From a checkpoint of a small self-supervised image encoder.
Model: 3.49M parameters, 32-pixel images, norm layernorm, activation geglu, patch size [2, 2], layers 14, width 128.
Data: 195000 training examples, 5.8 epochs.
Rows from block 3 of a small self-supervised image encoder, named by matrix and row number. Rows with one number belong to one neuron. Each number is 500 + 25 x the weight over its row's rms, rounded and kept within 0 to 999. All counts start at 0. Numbers have three digits each. After the name is the row's rms in percent of the matrix's.
After each neuron's rows are labels from the 100 images, of 14976, where the neuron reaches its largest size: "strongest on" is what is common among them. Only what is clearly more common there than usual is listed. The data: procedural textures in two colours, tilted and lit.
# gate: MLP gate (model.blocks.3.mlp.gate.weight, 512x128), inputs 0-127
# fc1: MLP up (model.blocks.3.mlp.fc1.weight, 512x128), inputs 0-127
# fc2: MLP down (model.blocks.3.mlp.fc2.weight, 128x512, transposed), outputs 0-127

gate.35 073:473508507506482482535512467494482526526479525477526490516510521492511506479499498495480489480521495482498481531538516552456527496536510491499512465474506486448517452473475527521505510514489531510474508495545548489545489483532500502532522538511470543512478509478497506556476509496535492503491515514560514468527485513491446474480475423477483526493498455510482490514543521523519467482524
fc1.35 078:525501485459490518500531510551489510500487494475500485504521491478498477489496484501547505472496495478483523497534475522468498499499465534513532515481468495484523476510472529475516498485487572485460479520542443499483458444493489539513484431517514510524503561506500524500557496517505509526487509457510525541466486487495477503477516469482483472541498521515489514488468518519454506539487
fc2.35 073:515485537509488498488456497524476496469535492516510485504532523529508491467535523514512514498475471471526541449479576525519485496496486439528464534483495540526479508522525497467473501489542510493472506533478504483476516528513511487428497498502509495457481499494462516464460545498500493490543523507503468491506523521491476502469483515502513447495523481493529545537512498482481528482505
strongest on: teal; pattern colour: teal

gate.501 082:506506483541501540508490512516514514502496541526469503511503509476517510483505502475488462455463519466517504497515518539515492482478515449486500464499482516467495481454489453464503528532527457482470504540517512529469508503513468505462519514523496538531577463467511475542507495494495553508462519525499452503496493457532537489495481509504483515555519486503467481487522485512528506524477
fc1.501 086:538489517492506508448499495501469516471493500486506480494548489451484480508492488482541505506478508486522499485514483489498541491508478512493472462501541508530495495467506536501501513556461516479477521504435574522522480486512518500540491458555486485484509494508481505558506474517509494502476554511497477465504522480514504478489545457506535463496537469466469518482516477522507540513522
fc2.501 074:518506473478540497491513504497496463475501525478493533503479498553457482512498484489501501508535504529476482541461480513481474514526479519464508507506469483474564492550476504544519491516537472469476488469495413507478506511492498530505479517542487488498480508515512502507482491496490497465509500480468429502518518486500503476493513526509503489547515508474528436496518505533495569504527
strongest on: teal; red; ground colour: teal; pattern colour: red

gate.270 099:493478518485508479513507506501488535510482530529485533527491524497520485514498492518472501486508573532492472513555508479498495475454500454488498474476494517481480523487461453532567507458543470499534502493525493507512539478521546470498522527521525494461473494540519495539489515492430441521488529527507505485486513490485517494486468453482509474529512494477484525509512502502514465489506
fc1.270 098:516499510505508518490473520509534455463483480455506499443546513493455535500524514538523511470526528487497489490548448575516480535486511502516493478508497525492505507497520496483498495511502553544467530465497526500481463517508447474468500498522493498441497483494465488524504513535472506523492513504547541494497506560516481462516505513529466487490494502491523519506520507474467513485489
fc2.270 094:509514548538466490545556483504502532508532483521520499509519465492531485513515470467478463478470522511577466468501533467475486459487487459461477483513514499489492475518478553521488492515474516472486520500516505503517494507514513499482494488524511458513486504484451503505504503502489490522462483521522583495547505505531524474439474518490498484493464500492512507516487528517517480491529
strongest on: crumpled

gate.33 088:510497510542471501476476496521501483469553520550492535516480501554486518483514487511516522483493460542459533498509519449463509471469506502504477523487521485476491522513511479517501505462492501481525498522526498527517508462502454488440523475512455493502537507505478519502477487492504528459531519480524492487477473485498560489453517534522525495526493478476466460467527532514512546535520
fc1.33 089:482476506520534471509506503522479518491480499507512492510490479516495541486571464496452484464476481538471489528534548512482500494485510528498516512472477494502487503497452552535496472471495480502531532485557518440542520457474480525522506478495527519486489483489478490509520521488503522494464494524532521508490473493451479540526488502507462469546496478496494456463489493467486486547512
fc2.33 085:469512519523542493469474513497439493498531496504470504474494482454500518479494487498513508498456513520509487511498497510530548460482505486535493472488545536484529524502498479514479526465498511513515442497523505541495479505578527510496572515489489502532470486507511496471495508509500485522514557492457520507442491497501515463487531503502462539515535531513483505524473515514478466465491
strongest on: wood

gate.276 080:465535488508488474516446463478562505465467521508507517540487485500492494475459541471476497458487531495517493501497494541476515522514513503513488529474508507523511452477471466478484572550542493540515508507495487497498490490515508480472516508466502484549480447520541502489511498469473461508491510497489517500531490536529498499526482461497493524538514467521524482523474503513545469491502
fc1.276 080:502534491470458541533513488509458539435515451504502519511486489497528499468455545502505449484537505472479490487528522515447503478485531470509442480528495475531513488518501527489521523497495445497478513518512514516498537530454470499485463506512550476532468501484505502515490493473515525513508500523521483511490506499545511528515478550494505470531481495546464516498502533481509498517515
fc2.276 074:456452552524488526531527500506467497500491489490549507480541526519514475520475475505492541439462538526518496452549483493532496466496463474521522530503496490524524495499504533477482517482471513499459512502485515487484541517506485487459507523466513510512550534493473498474527481485490451538469501519526538498534493478485514486487488520488494494486479495555506509477508526473536486540494
strongest on: green; pattern colour: green

gate.433 109:525491506517564481506473502514518547498485537562488491521464494514502508445519489504506456525513495501509476525475523461502512495480534470501494486471486480503492515546478491478524514512538476530537479531483521544521475457506538528499484511447451438493504515445488491473467514467513482490491484521457508503509485469497481520496526487500483481538531544513501534528487510502535502500524
fc1.433 115:492514489465509533455513459475489496534514497479509530527528486509505532499523533495498425532459494458505522449490512489522518516489501491479508489543526522473487508442470509496508497532506460494500524490459519526574497497468529473520545488510488535509505481493507505523487498455460505534477501477497481480522480551480492480489540481488503510500517502447492510513513552506476498535482
fc2.433 116:528495531518473513528492502545508472551490488508519496496446514511511535539492494502522520491483476526499461513500471480514512493419552498513508489523493507491471500458513447458522503508500492494498496547508511547511528475484449505500523512481486511503488500468525504517515496539515513517477515420509502467508508473466504463489499446496488498479505513490486535510489441521509496557495
strongest on: teal; ground colour: teal; pattern colour: orange; ground colour: blue

gate.356 127:507507523510493458509488519470483530520505485476535479469502497493481495511466482488506537524485435500496531516501548479508527494517477536523470557518470476513466499487493527501488516480496494488490515466512478515549501472498509513499464473502503516545495525525444532492521459516488500516495479455469498532483504461483542470417524503524548528500496493523521486556507493539493515485518
fc1.356 128:543514537479500425514484507489486528504509502500483479492518528529514485546500494490504487523469532493512478519539477488538492488449487528503495491457451496466459514480496483518541506503486505519523534450496493513491516515474515493493509513515511500489479495532477535514503493505460519487504519500538488534508504476507512446419505471516520526457524467504514549542511511543532515453498
fc2.356 148:498472500504480512455509494503494485504509504475490526528502451456504531466551502497530510533538521509504491522444533477483509537527479492534508507528488491507563489514527473514502502502563481493469466546505494518485531519487478464527493529490474502473466509527504471462480470513501500505514502516488477464501501523496443519585532469506458464498493496488503487475530478489476527513499
strongest on: wood

gate.357 108:489497532552527499542488488516495522536521501532528541544456498494474489446485477524470479496479520501521479504489513467479479496478568453489434544529529470447513478469478489461479521505543492485490480508502528538490508521501511501492482498494474499524514495452504464540488487509516482503521541524483478471514479501503504476473489515500476500485533479513500471520498518494520539512552
fc1.357 100:466496522512517470501512527522456558474509500494493515528502483489459473506525476486470463525500511537461440504520527534496532502544523494496493492538509478481506494488459525544456520520486493488476562482510480496517496515478531500465543488517524496504487536472482506518504488465487461477477497478506504481489483517488504476501506491538447465468457510552537491522490515491466530547514
fc2.357 101:519512491523461514498430517509477530522509512461507530515457502509494549496485485477532512509480531500465512489540442502503492520466502479453496517512476501483525495512527445430496474496518471499509486475496518497529530503522490509532505496538507509496484476510535490494442504544526508498487534477481488519509503493529480460467469467541469540515521518464485472521498542548504495507515
strongest on: crumpled

gate.396 103:512533520487480560523474493477480527526513536480514516497510502472500515488490506493488476489448518502542497543479474503471523513523492536507514494488498426480556474519486498508495537493484501512505523494530493551506532457528515475507519473501442462432504501500487518512478459467489511508474468522549496457513477523519515495530491464494444516491533499480510484514507490515514494529467
fc1.396 104:515492494528492478498497471493523537520470513516526534521432477437532470499494485504490530527490526501497474515506515457540542536497489485535445519533519494482481515481479488504506520498525526485504498528538479495513503505517525444508526480490474478506478454498500488509498460551458512449552517489545487512459511497483497474488526487529468526494490498499475503528524448512541496507477
fc2.396 110:508516495505447529482458499466457510503510523489503498539516504511461509525537476445507499488491493480506518513524517508503493447510462554571523469511499492483544475501516517495498484471494455522509508491475494478529467471515518521527492496488493482519522479524505500493491524489537492501485503542496517514572493518500502491515464510461493465477523514433491447461514558490485516515500
strongest on: pattern colour: white; ground colour: black

gate.327 082:484474498532495508460463473510518499460503538465479516521515505508471491497510505480502486526446514520470525498487537525488553486511514483519518482561474493468451512480535506487506515505462530514456541496486502471537515494486448466485524533534512521509515487486519497532498504509487477503500573495520480444508534528514517474469501484504468507542502438513507488511509552490495488512511
fc1.327 076:466529502513475512493527477484440513484466468492487487523539543455508522507463530504518503460457518499509501479488534501543476499527489524478519465514499543521546490460495493479455525538491483507510489533526495511510468458491464472541560469537508526498523531493496507539518501492483548491462478485507514503483495457459520480484493492484513520496512520464520489463511522521469515527505
fc2.327 073:505501493484504497518517494502483531480535531496478515483518481530511469436496500479507496495562522511489488505469563458467519543577438486480546507538496538479499489525474525485482500488505520461489493492504480518485516516518493509497469515493503486476484500505510510461561519507488479476509538501483453461528520510470514496481506535493480480518530519513527470493497476521488526441471
strongest on: teal; ground colour: teal; ground colour: green; pattern colour: red

gate.180 113:520505500515483497465483499559550518485482520473497497480524483503525533505476511518549513518540501508491502546511489508529493539492461471532527494501489480506482499466516477475561489504471522491443496506578507460504481478502464489501516506476502546517501514530509483468491505511507499502524485451540544499481462487505492511486521532526465489501453469525509476527495474491445486525464
fc1.180 108:495511493464506488470512505497528497496523468499462538542520451525503505490529496490532517477480497550465513481484523528532483462482465487507480529522545546509483505443490498457498465471481490492548501493473518536540463507521465465505495503477489526491557469499494490492496515498475499547515520533533496488501467499482513499484494538478567490521500522451535486487474503508470531489505
fc2.180 102:484484523499501467541471525492560482530497473481518522437517479518455522498541517495532482472530505529498504522489461507489506484479481525486500512471506435472523494475523508506543475534474511547509527460492564498490492510480486495487513496542491493500436516490467506514501497504527496536502505490497528479502491503483518469481463505487471572506483530549477452495493519503499493523488
strongest on: pattern colour: white

gate.411 108:524463509499520485535469499522560487486537516520491505511510445514528490473481497484551495490533548500457463482525489543494494481519484488506550527519474533478469512566502506518530512505521487524518479521510494482503534520443495446497473519514496484516522501505510466507514498490508492521468519473495499487525527501519509508521467531488474449514461496546482478489444471455509487481495
fc1.411 111:501509482536469502498532428539521488485505492507496519527565492435548467470462476525530478497470475482477519507526545528517524492508531513520492512498504520479475510520502517486547510487459507479461478512499511515477441514479492510518482499553508549529499526488507479550502472450514520498478506499532506526486461505502514498519495504500513477509439479528521487505504490509490539501493
fc2.411 108:438503487462501482502508513527511466501503490520472520486480499506526531496504456490500492485463524518572426539476429516524538496484499534538496475522507466488506516537538486438534508476485525492528522507508510520467540492492422480484527499509495514536507494489521506546505488492485495482531473529510463516483491503496500517497509478507508537489474502528483507477496502485499498513528
strongest on: teal; green; ground colour: teal; ground colour: green

gate.467 107:482519475502489505482469470501507499534537526472454520536493497473506454502463494437518454503506509491512497485507494556517490522543483502465504525504491502514533459513507514472452512491469482529447500504491514487485575500490524481503547508516519513516511487472509494541492501503480485491500527537544453499511512511519509448498491531497478497504495436503508515508467515551485502545466
fc1.467 110:513498540479555508494454480496450468464465507455481488460545531534498514538536515522506501443470518526480492493470533539489475486514470486489490484526472509516539489482489497530520529507500497504490509522534493465500493496516479542466472488551508524514514493492461517531500507498500508512444478486525538496510519466519501491468500491455512504500506484540516508544509464512479493467555
fc2.467 115:499485480490505510495487488516521501498496523539498494477514495499562511466510519504495505488502491521496498484500517488513533530555512483491508546508471445454474505521524434475528497545486471481543521560519488515506514505526474476495520525474486526458454445463500495497455484471495524478510526514496441466481474501525519510491471506502509492468528504537560483543505505509484518475519
strongest on: crumpled

gate.334 080:471488502532456484497455501531485481553486488503473502473535529532524521521479484475502496457469530516495498475488476515482493504468524485470419486494509489539536483518504493509532522520489532518513501494482539509461490511523466526510508520541522496445512493449486471503467561516479518507464510487516492483499499498535526480508462509502516530452507517537478464491489491493523462537528
fc1.334 079:483499539519502491517482460479511502505466524521526475512505484496436514458473529537501490476515470462515541485543519455515484518527491506483514490462561444456465530494541462501470500471529488510479490509506475490531525502517548524477474519507551487493498468500532501463481498486468506497505465528495522496513521524454502523481495535464472511533514545488525505494505500482499489467483
fc2.334 069:486487495479505519505512453509477525424515436539512548523518493516516517503504505500452499519489519479514503508486465454464506466491543527502481490492484483519553504551486526502544504530499480486507460515513513541475496502503474492524507489509478503533510498511461499526489480473543542503478482493493537502474477483508492501476504486491506507505481469511440515511453558494555535517517
strongest on: green

gate.510 106:513518496483483486517460513500560497484523530501470505499457508514546501457518483487529550481532495501490515520507508483514498482496472494494485521452466484553518519530464497520512473466529489543541493513539546498478519500512463506523487503442504508446503501532477521467483548468502476444490465502490510527510470517463508492508479461535509503484475546507475518498497480494523464468503
fc1.510 106:463505512519496505491545483475529518486520480516504545546493511516510551507470545504500457493491507488457526508488524541500502500509530502483486520541566537524484495452483472531449492509497425486511522505496495526515488527454486452494533515508488517503551485486491502527479497490456525525519467504538453452507523520463518490509509515473510512481481493489491495492517541488527490492511
fc2.510 104:486489528484471482512470457472551457513495423459538521481495510492498518511492483496507555509509507473524503530522509497492479484429490494518512482459468486484491507500542451539528473497508536523525469521495503510495487481533480500533523541527490485527477500539494511496507475511509526516531525518562537519525481491486515486531450495476507487509520474491496499520466477484478464529511
strongest on: green; ground colour: green

gate.427 057:458516495542541514472498471504476510457504519551478517511503509509500451455482530493512502500489522477510485510487498497472493494507486499537543450515494492502486477547507507485548530497491533522501500485472501500541469510523516478511490546497494473510527525482529504507456519489505476522482536517438524522522546521552501489503520484465500494533524489540537463534487443495531508453486
fc1.427 053:531507541502553516514464518518467537476535525500534485465495518480517530462515514489526489473515493492451507509528513521500518491525495495477512495535506508484530480433481513512486492536517495467465493533568478517449506479520447473470501459579493490521479496468472501484510533477499502518475528517498474508458504481499494538507478504537492511516529518510473536497475506505504506467509
fc2.427 048:513493517449471542504520480497454512497496529466451539493516493552518504477474475473520515501508514568519477495517471532528471479507448471500509503478503518552537493493474535480504508504492478512488491514474486513501526489447473526445519527493488514520527505469491515545462465491500473494492501499482481506515501480508502487511556516475504508507541459480495519468495468497564518514536
strongest on: blue; orange

gate.68 091:506494486493501473539445520487547504503485519484520493541472451498489496481528499490539492506434494493499489481503486534503471526495502531498519527500498500481453504474521541467493477531523485502550508481463518493516508541480548504502504537517508506520496441489506493515515515510508435483489524515503458496565517535489442500524501497492473501511486475523482477520496516502557449479474
fc1.68 098:467463474499525490488479497527454540470471493519524524485489502458510522481509483472482499471517506502489485509502484492523531517530481469518539465532458514514472516516490508524471483528485539502508501525524477498473522471501503513530485537480507500507472497473533508482532511488496461509458502529501517486499547500436479522540517497465444467570530511492447522454511520462497473528506
fc2.68 102:517482503487496507521503511466557463541486484459566508517472491539473543494468557485505520470452503484508492495499510506444478526505515497490508545497481470523451526495511515458496477490464513564476507469486517469514523496496516500473496445520529528515511491507487486492480510493509484469504488494539545510559502507503470523497494518508504493476456512514526470504510473526480524476465
strongest on: wood

gate.122 151:497477527481501495510485488486502525499534468492489525522467481559464496500510493498473511505525551543466415582469483484504489480482547482479491545503490492513499498503484486518498509434481491520491498450506528525519523501493471480499480488480496480484492527455518447514481517520513501539502484520525498485463482474524523504506487513523487504511508521548522498523472475503467549526513
fc1.122 163:530496497514513512428473497530492496479481479453494494474529486457526458506486537535502525526499455510481549478502520522491507473527436495467512464511507524497495526458518507558507478503456486483497513481487525461486471539525509477512504464542483520468511477563488509503499496490489548484508516516537516474504541498515547521489497483517521470512491491471518526499506524499508478484464
fc2.122 169:529474526460476478554495484452540481529507498526496496494483482490498536512508519498472495498477503506514453524504483487515513456467564510550514521455500492557495520531510489470525512469533497481480488556503502556494476487467518517471504487471503505506490480431498502512521492466533469519500444495506517528500477462541510530513501487481503523480510498505486515520526493527507485531456
strongest on: blue; grey; orange; pattern colour: blue

gate.336 121:485512484507509479495450543510540522450532487495456500511498472540492521460529497519529493506482481484503543479492517532486471505489535510502497536461486487512517516523520499479524530527537476495549511539486565551485470520486466452470489498497482489507493466493510487516480503453525493445485487511491472499497487490496504494485499510532488515496446527538509507531473540489549495474454
fc1.336 124:474505484461529495515467473470513476549536532459485493505525517484507501490500518482467463449473556544494488469476497528515507483514473493447474502483546555493531498456490458510494489528501478546489516511478476504481507525549541512505508516497483509514520499478545530538499514459487498513497482498509464520531516501494504466538475442508504517476527465522530522520475496509496509488526
fc2.336 126:521491552502453493513489484512464482507528464509530509482488545545494439538479452488523532524505503485506528527512443480520506456423472480500507470525472543498505500486512473524529501511498495486502484503500511544522518520521469503519491503461496452491532484505490519509549507513504478544520502472491478471514505496475521506480508534487565511515514470490454501498485488487538480494499
strongest on: green; pattern colour: green; pattern colour: teal; ground colour: orange

gate.452 119:474513514524476454511463483494478528494548558500477498500482516489531520479482507479520520449445521459520468529528480504473485494481494494490532472500488457513536430546521480485519498528515519495516451488498515512481492507545503515560527520516486515518496517502517482524520508481517486504461501527463486534548485528511505468495477468514459518495523460520487457503518526525507503481494
fc1.452 122:500526473516479552456438507534490484506529523480499510489486539482493505515536524482486475480507507481511449514521439517502502506480497526529518435511494481476506513472505488497482471477502485502503480486475550498458511492527508527485539482483452504555536525500493541497513514486486532498504519507488514520529501477479469515534494503537421517484491521510480512481506483502470481554459
fc2.452 119:517504497517517558535473496495511515550502485504486476498455460527484499545455527567496485496463477518520487507560517510501480494477500486490490516482491509482449477489492506503465511482447516507507488491480498484542492511517523522459517468527472526531520467470467477485535531531454492492483484504497513529471502465462525511521506499517514486470487504454522478533489491525541552516526
strongest on: coarse scale; grey

gate.199 070:511487487505514449549468482523490527504456531544501535550512504477487499481500520496488462498474486497516479523458552507481553506518487447543505488548545493480507516453479510481447499460504503526479538517483489486498455520491505493478510491462521525556514491444492500524475520499492498476492507492513493559484481512502487489445515515511489517502512488537497507532498495507504543508508
fc1.199 061:502472538502526531503516469439482494514463513503488570551494466507465534510528469495508480546530515494506480511421556476527502498478519460477513465502525499465518516498489502490488511476520474524512505513523510522498484506477467492504529486510490489544538497483503492494511489515455458511470494515514522470482494522501440544543500474479484500475500517503529534485475492513470509507532
fc2.199 058:504522519524457525551487514556477529510525518490507492515497520519490483508503485470465482509524483485468475506548502512528505487502541531510482492513517477478507497471499484494511456462472476508539544453501517523470488478475486535508433522525466519460490513484519524520480518492565545476480535451506475477526523489499550487500527496499463519470506540499474468487507465522508508507514
strongest on: green; pink; white; pattern colour: pink

gate.87 076:460494520517500502495540538471523485479512517524496536490506496508482483469479466496505544489470501507542501453509467526494518503508489521484486515482532484479552504532528505476481540542513545511480485495452442513496515487531493472450498519504482491505496494506490477518414479504500482503491496472467483521467506534534546442514490500467521521465531510476500477529504510525492450475504
fc1.87 070:530516518489491537460470471511484483479490516506476525547531476516490497496532491513484464499476471511479506528502558483494539431498536485495490484486523514482520527513520456513527522438505459508509523495487520503532492501520520537469458496494480543526506482498488490534459506483499535509516497485561496465478515426487523550475509513494504469504512486507466487526481511519486472525479
fc2.87 069:500519505498471490481501481509503488496523462542518496549503507557498505539503501499516520505464486508484506467484484511478457472514497516514454518512477489473501501519479522465490502470476520518487526485493515451517513513502469505473509457521563499557543482496478499502481557492502462464478475493518525536498479511505485503465502520542571484464479498484505479558511487510553548474498
strongest on: wood; black

gate.366 079:481504532535529468498461510476527478545525539516500482511486540520489497509520518484435527512489487487539482503461471505491476486469528498511442538456532484511507481552518480507509533446545520510512465478476556467477477488519473493490468495464497488509538487505505491516463472546496529511495472534461493485498520493554495541497494500482500519499509496525507480476505476512528481502523
fc1.366 085:512513496470550518507491492508528466524455458536510508475468474514516514492485483500492548498540504465535520481498457477481448495477498504527508540494493484517526495546497509496559508509521525476558480502447487522513477511498498501525460479500475460470516497503515474497519517526508544542526477495469514521495487503523520492490484512475558450530543539465481503490488467502509521463498
fc2.366 072:454484517533535437519483475464527512481499490567524523482543491478491479468543494508496482489504462483509503497479540464469528519510478549528531502533502479482459519526495537465485500488518522518537520486503480477493502513530506501458470476485536527467492497483475500492509508519486487489505516544527522489529521516459512537491471514471480472517531490533533523499497473481480534486442
strongest on: teal; black; ground colour: teal; pattern colour: black

gate.363 113:487478503492505427497449518497484502508494506544529494539511513512484489528493518505487480493431497455486541496537501477484500498495510484481511523503507472470497520492500523492523481516500482512517467465450555512525515529480522495507485495509460491549464507511568462507515510486551483506465499519479494580509493518507527457438486508472499509528517494499493516517481535492523489509487
fc1.363 124:483512480468475551479540530508483480486459473518473478557522497517492500515532509434487463480507534447499511473504456494512499516496521538492516441476483496481517503512515512511525500496504518530535493501476489483482531492483528515495484501514504475519477495492548500501536503477486517532458501539473489469475519507503461523563521461468492500516520559488484520459477519484482481548507
fc2.363 119:490496517512506510523425535542515520566517514482523494484476473531510497489471524525456505492492475526470504517563486481503474494505517474499510488513514495497482514470500490491515471486456462502517519451496504488502504529499509524451468494512490556510520493481483534470492506533566475465517497438508519527501509512459535547502518526505487500503489477517500456530495475486490534503463
strongest on: pattern colour: white

gate.61 092:512519425490525494499478523510486482478480513536487475437509516530497459502509472505525490498483468489497481514513469510507504520486490517515535502465449467483508494539535504494553502543491554502535496541518457464463514485498469498459511538512499461537474529531556481506511487476507482495482539485457518526501486498514490512497523495517474512505484519554484542484478481470512498495475
fc1.61 089:523476511512481457504481535535525513469488536476512492478462482486499515461512492481550517574586498482538535490500524494499521493504471463515504501529495480519492528473490505496492481496511441520514491503535528505466483513523492492474492513485510481432495506520487512463464533481515472447523456468480491516489496497481479484500509501503488486533511528510459503531509500449528499482475
fc2.61 088:503483499494539507476516470483515561515455518502464500536531443481507485488498527530481483492501527472473513457480545501487511528577474504485460522510486504539518481492485502496504526479523504500476506480503497503548527490475556487503494444508541531505551486503499441494493490508500502490503500503472476480471457472533462479482553530470509515502459515516523503505509495517507528508519
strongest on: green

gate.408 120:532536495495470500513501477491515500524484548486502455470515487460543504511487493487518523472444514475514539509513484488500505538488482543496503520477497465443511449479473482512509538504477527509503485516526453480486535478502536509527538475506480487497504483530531502526515436503494545492503490475526506486504472523546468491466526455504491537506500484470538489526498523539495441517493
fc1.408 127:485500495456541497456487542472529491496511482520459494501532486538506510507542525503476542480473501495535493460478507515515518486497517499473488543501477510502494485514521514494502504535525484535533504505463518490510470525454483511474503476511490487510531439503521468487515519458505501532449495560423502489487490523517537512475499528513546502548509499493550478500457531479485488472505
fc2.408 129:499477507522495458495474495486525519513489502479528499489494504499481464521488532496466468516518462478490480517457476491471521551479542494466502508520500469464509512495482492499548515520507500490517515456513554505532487531508489517522492537495486558467482512510511486545521505528510496493490505476459452460429478501497538506502509492508489542553486521557465526493502469554518478483479
strongest on: pattern colour: white

gate.496 055:462461483542511494501517511484528483571479517523478519479520481485541498497518472518514500502478496515510463519494510533490511502466516470493505520507486452481532465465491480474505504507484531476435491500492504488505537505511513562541493514519520519507514524477507404516520500532492479474489515484481465463530501477486470472502501480492461534477515533507528473533514535521492493487541
fc1.496 054:519507475525492507464512477451520477528496518499471507492494502503505505489517512496498506471491499474530511539489486473474491459531501516476477573476501498545558489559522525500490484510520474455506480524487479516519516482506509469501462524509488502522544476496507482506454560542488481482492467495505463527484510463491548497514480523488529549540530495474471466503554493497511504449492
fc2.496 046:498483536518523488494545518529488489471507519516452478511496484485456517530487475500481489445490514549498459515465502487494561502510539538510505501525555500444483486472458537469484567508466497536552522494474530520501510509471494474498515506484474487532506489488528464521512488448492521492500504507511481494483493501486536500519553520496536512499480500529474539499487481530471485496515
strongest on: pattern colour: white

gate.487 097:480505527559511507497517451550552531456495522533493464516468490480481499473473497508531486504506485525465497493512527507514500559464554500496521507490528479445474504498496517448496508481479485507450524503492544524488495483481518520515470525512515496512544520461516451525507470494521473497488535495530507473504510476476520504532504527522457468528501473504531499506490466507509492444495
fc1.487 093:517477453460482485522519477503514470446472516479502511517525457487514502492467511506528581479532488501493475448528490524495498493502479499463502504466530544546530475525486533518516542528510488508489463505518494492501537514500527506497508529515497554486492425552497504480460481476509492511503473523523536555524512524513519495508485506508494469536505480504487482511471506467499478477505
fc2.487 095:533476519506481507507511474520471456544498450482485476483518547523515504520513492529502438463451500521479466508513507478513496499485514513523497504531499483532505543489526471531507477460446521471508492518524480515447505521514497501472538488465529490512489561487474478525556530458491528509503481475517471472474494486482490538536526498522513518491485533543474533510527483506490479497485
strongest on: green

gate.256 064:521537555556497466492512515545503536465528522516484512475507515436455484456495479518495451492509509535533526526489532546499501503483456477508512472469503506469503506435503489480491511509542477499502495479507497506494516486511477512485498466542521522503554496551491505520494475441524503492476503520498477479482489536524503491455493494531490531538494486498510454481500477497501518500525
fc1.256 061:545491522545509482482515495523492497504460543534517515532487467447515501459488490499520480537555476421497495467531521469531527491525499498532501518510483468495472487497498486488519503464520486487421483497481562527479464506496501472519476485501495507494523503512487481498482504528503526488527516511483515512522502471500513537522510543497500439505509501477488506490473468524563502524511
fc2.256 063:499521529492513533530512529513505505494536552446470511500503511514494482488535492510513486436481519561502453510526522528526474497500447490462507495504496488495499476429485465516476515504480484504526505491524502478455490532466499533460508506529508505512495494498516514507471496490480483501485557509475463505535504506522507511505483495500514538517479492477506464482486525589446510476515
strongest on: teal; white; pattern colour: teal; ground colour: white

gate.143 072:515493467520517488495447473468524472526443540490507519485461481469498499489514506510497481506562514490522522460429520494502537560532507456474501512512489500497549478527506501485487532540529501535471502505486500493486488493501510469485487489514510503490533469477469486494523499514502478455525491477479539503495508413495475516521516521484487515490503486506557516522505502470537513525482
fc1.143 078:524514501534462474531517522508506549527442496538477519493522471430505488483487521513520457504501540498523510514493532470521513496433495482506508533502494528484481498478493497516483489500489489494478510494503498509495434533472537491534499428540485501506537516498529477527501469515482524514494539521525477513465472453508490556498465531511514514527514487483514485475516498500468529525493
fc2.143 065:520549519507490486512517502512480493467557563510499490542463471485516488544491433477521509534508511490496488508541513504517448469486491524489506474497507543474476490526495532510507504450512521532493515484494500510459493498514525526505472543491489478485497520526505542479490535532484496511509523486520511515541560506472511469489492480454476492482518479470438486441494481509501499477496
strongest on: crumpled; black

gate.362 105:467498483526480510516480538495524546459550510478472569528471496496496528478508497560511494498522554504525498499475508532457501520495470474520476520495495463519522482532468482477487510484519481516515527505509506480510478499514427489516523519544494529507516530548483512489414490501490470487491506518511488473517460508499492486487486527526487475505487489511502457517503528505480497457460
fc1.362 104:496475473500494473502529527488490508469460546528517494507469498471487495504514510495513497503487483467569521483498523489537547549522530500522497513522540508485520512493508542482458495482489521519473537469508473459504516497477556544495484482486449504509495450452503443506523472489468510521465488512486472490458499476431488513512542530494496513530504512500479496475502505479466505522514
fc2.362 104:484511475504497500500535491485452460459479527535519481506488531495523512503524471451503487517480522536513517469500458484528477452480557505517462502489532506519497541519474536481478469497495489503496487528510475539478479537540495466502536480505516443481525499465500520488507572506493482503530499529476517498462526516534507495491496504508522509482543533540507483474522488455499502446490
strongest on: crumpled; teal

gate.53 117:511484518498512518534489492485487494527480483524501509486520486530500489530472520500436499464448506480506475503545487448464483523474535469488486547504460509524511484494525489493512539506550511483491432503484523524480523535485515503508468490506507500547450470502527457492519487520548482510494508529443501545527523508517480522558511513475479475515492480542508472486473528513506505492511
fc1.53 122:513507493516494528482456515491492487518488518508471515503456503521492489469484512526502462539491518470476512476540505441508478496488489458500487534528516501536534506506531450476505511520527450452491471516482552513480468540523470464482500480502484506539504511530507506483486510508519481455521505451456482556480515491537516511532503513478506507457469505537479477532509537500558506479490
fc2.53 124:442511498460505532530524490505515522458462506523474513487539474464522490500501471485532514508518504523482475497552519480518494491498512517483470460500514526496512519507450577509451469503462500528527491514524473508504481478525512473496511482501494498519547486454467494522465535500455536544520499514524515523477513517497489542522487512475493489490549496501500493513469490464461535469537
strongest on: coarse scale; ground colour: black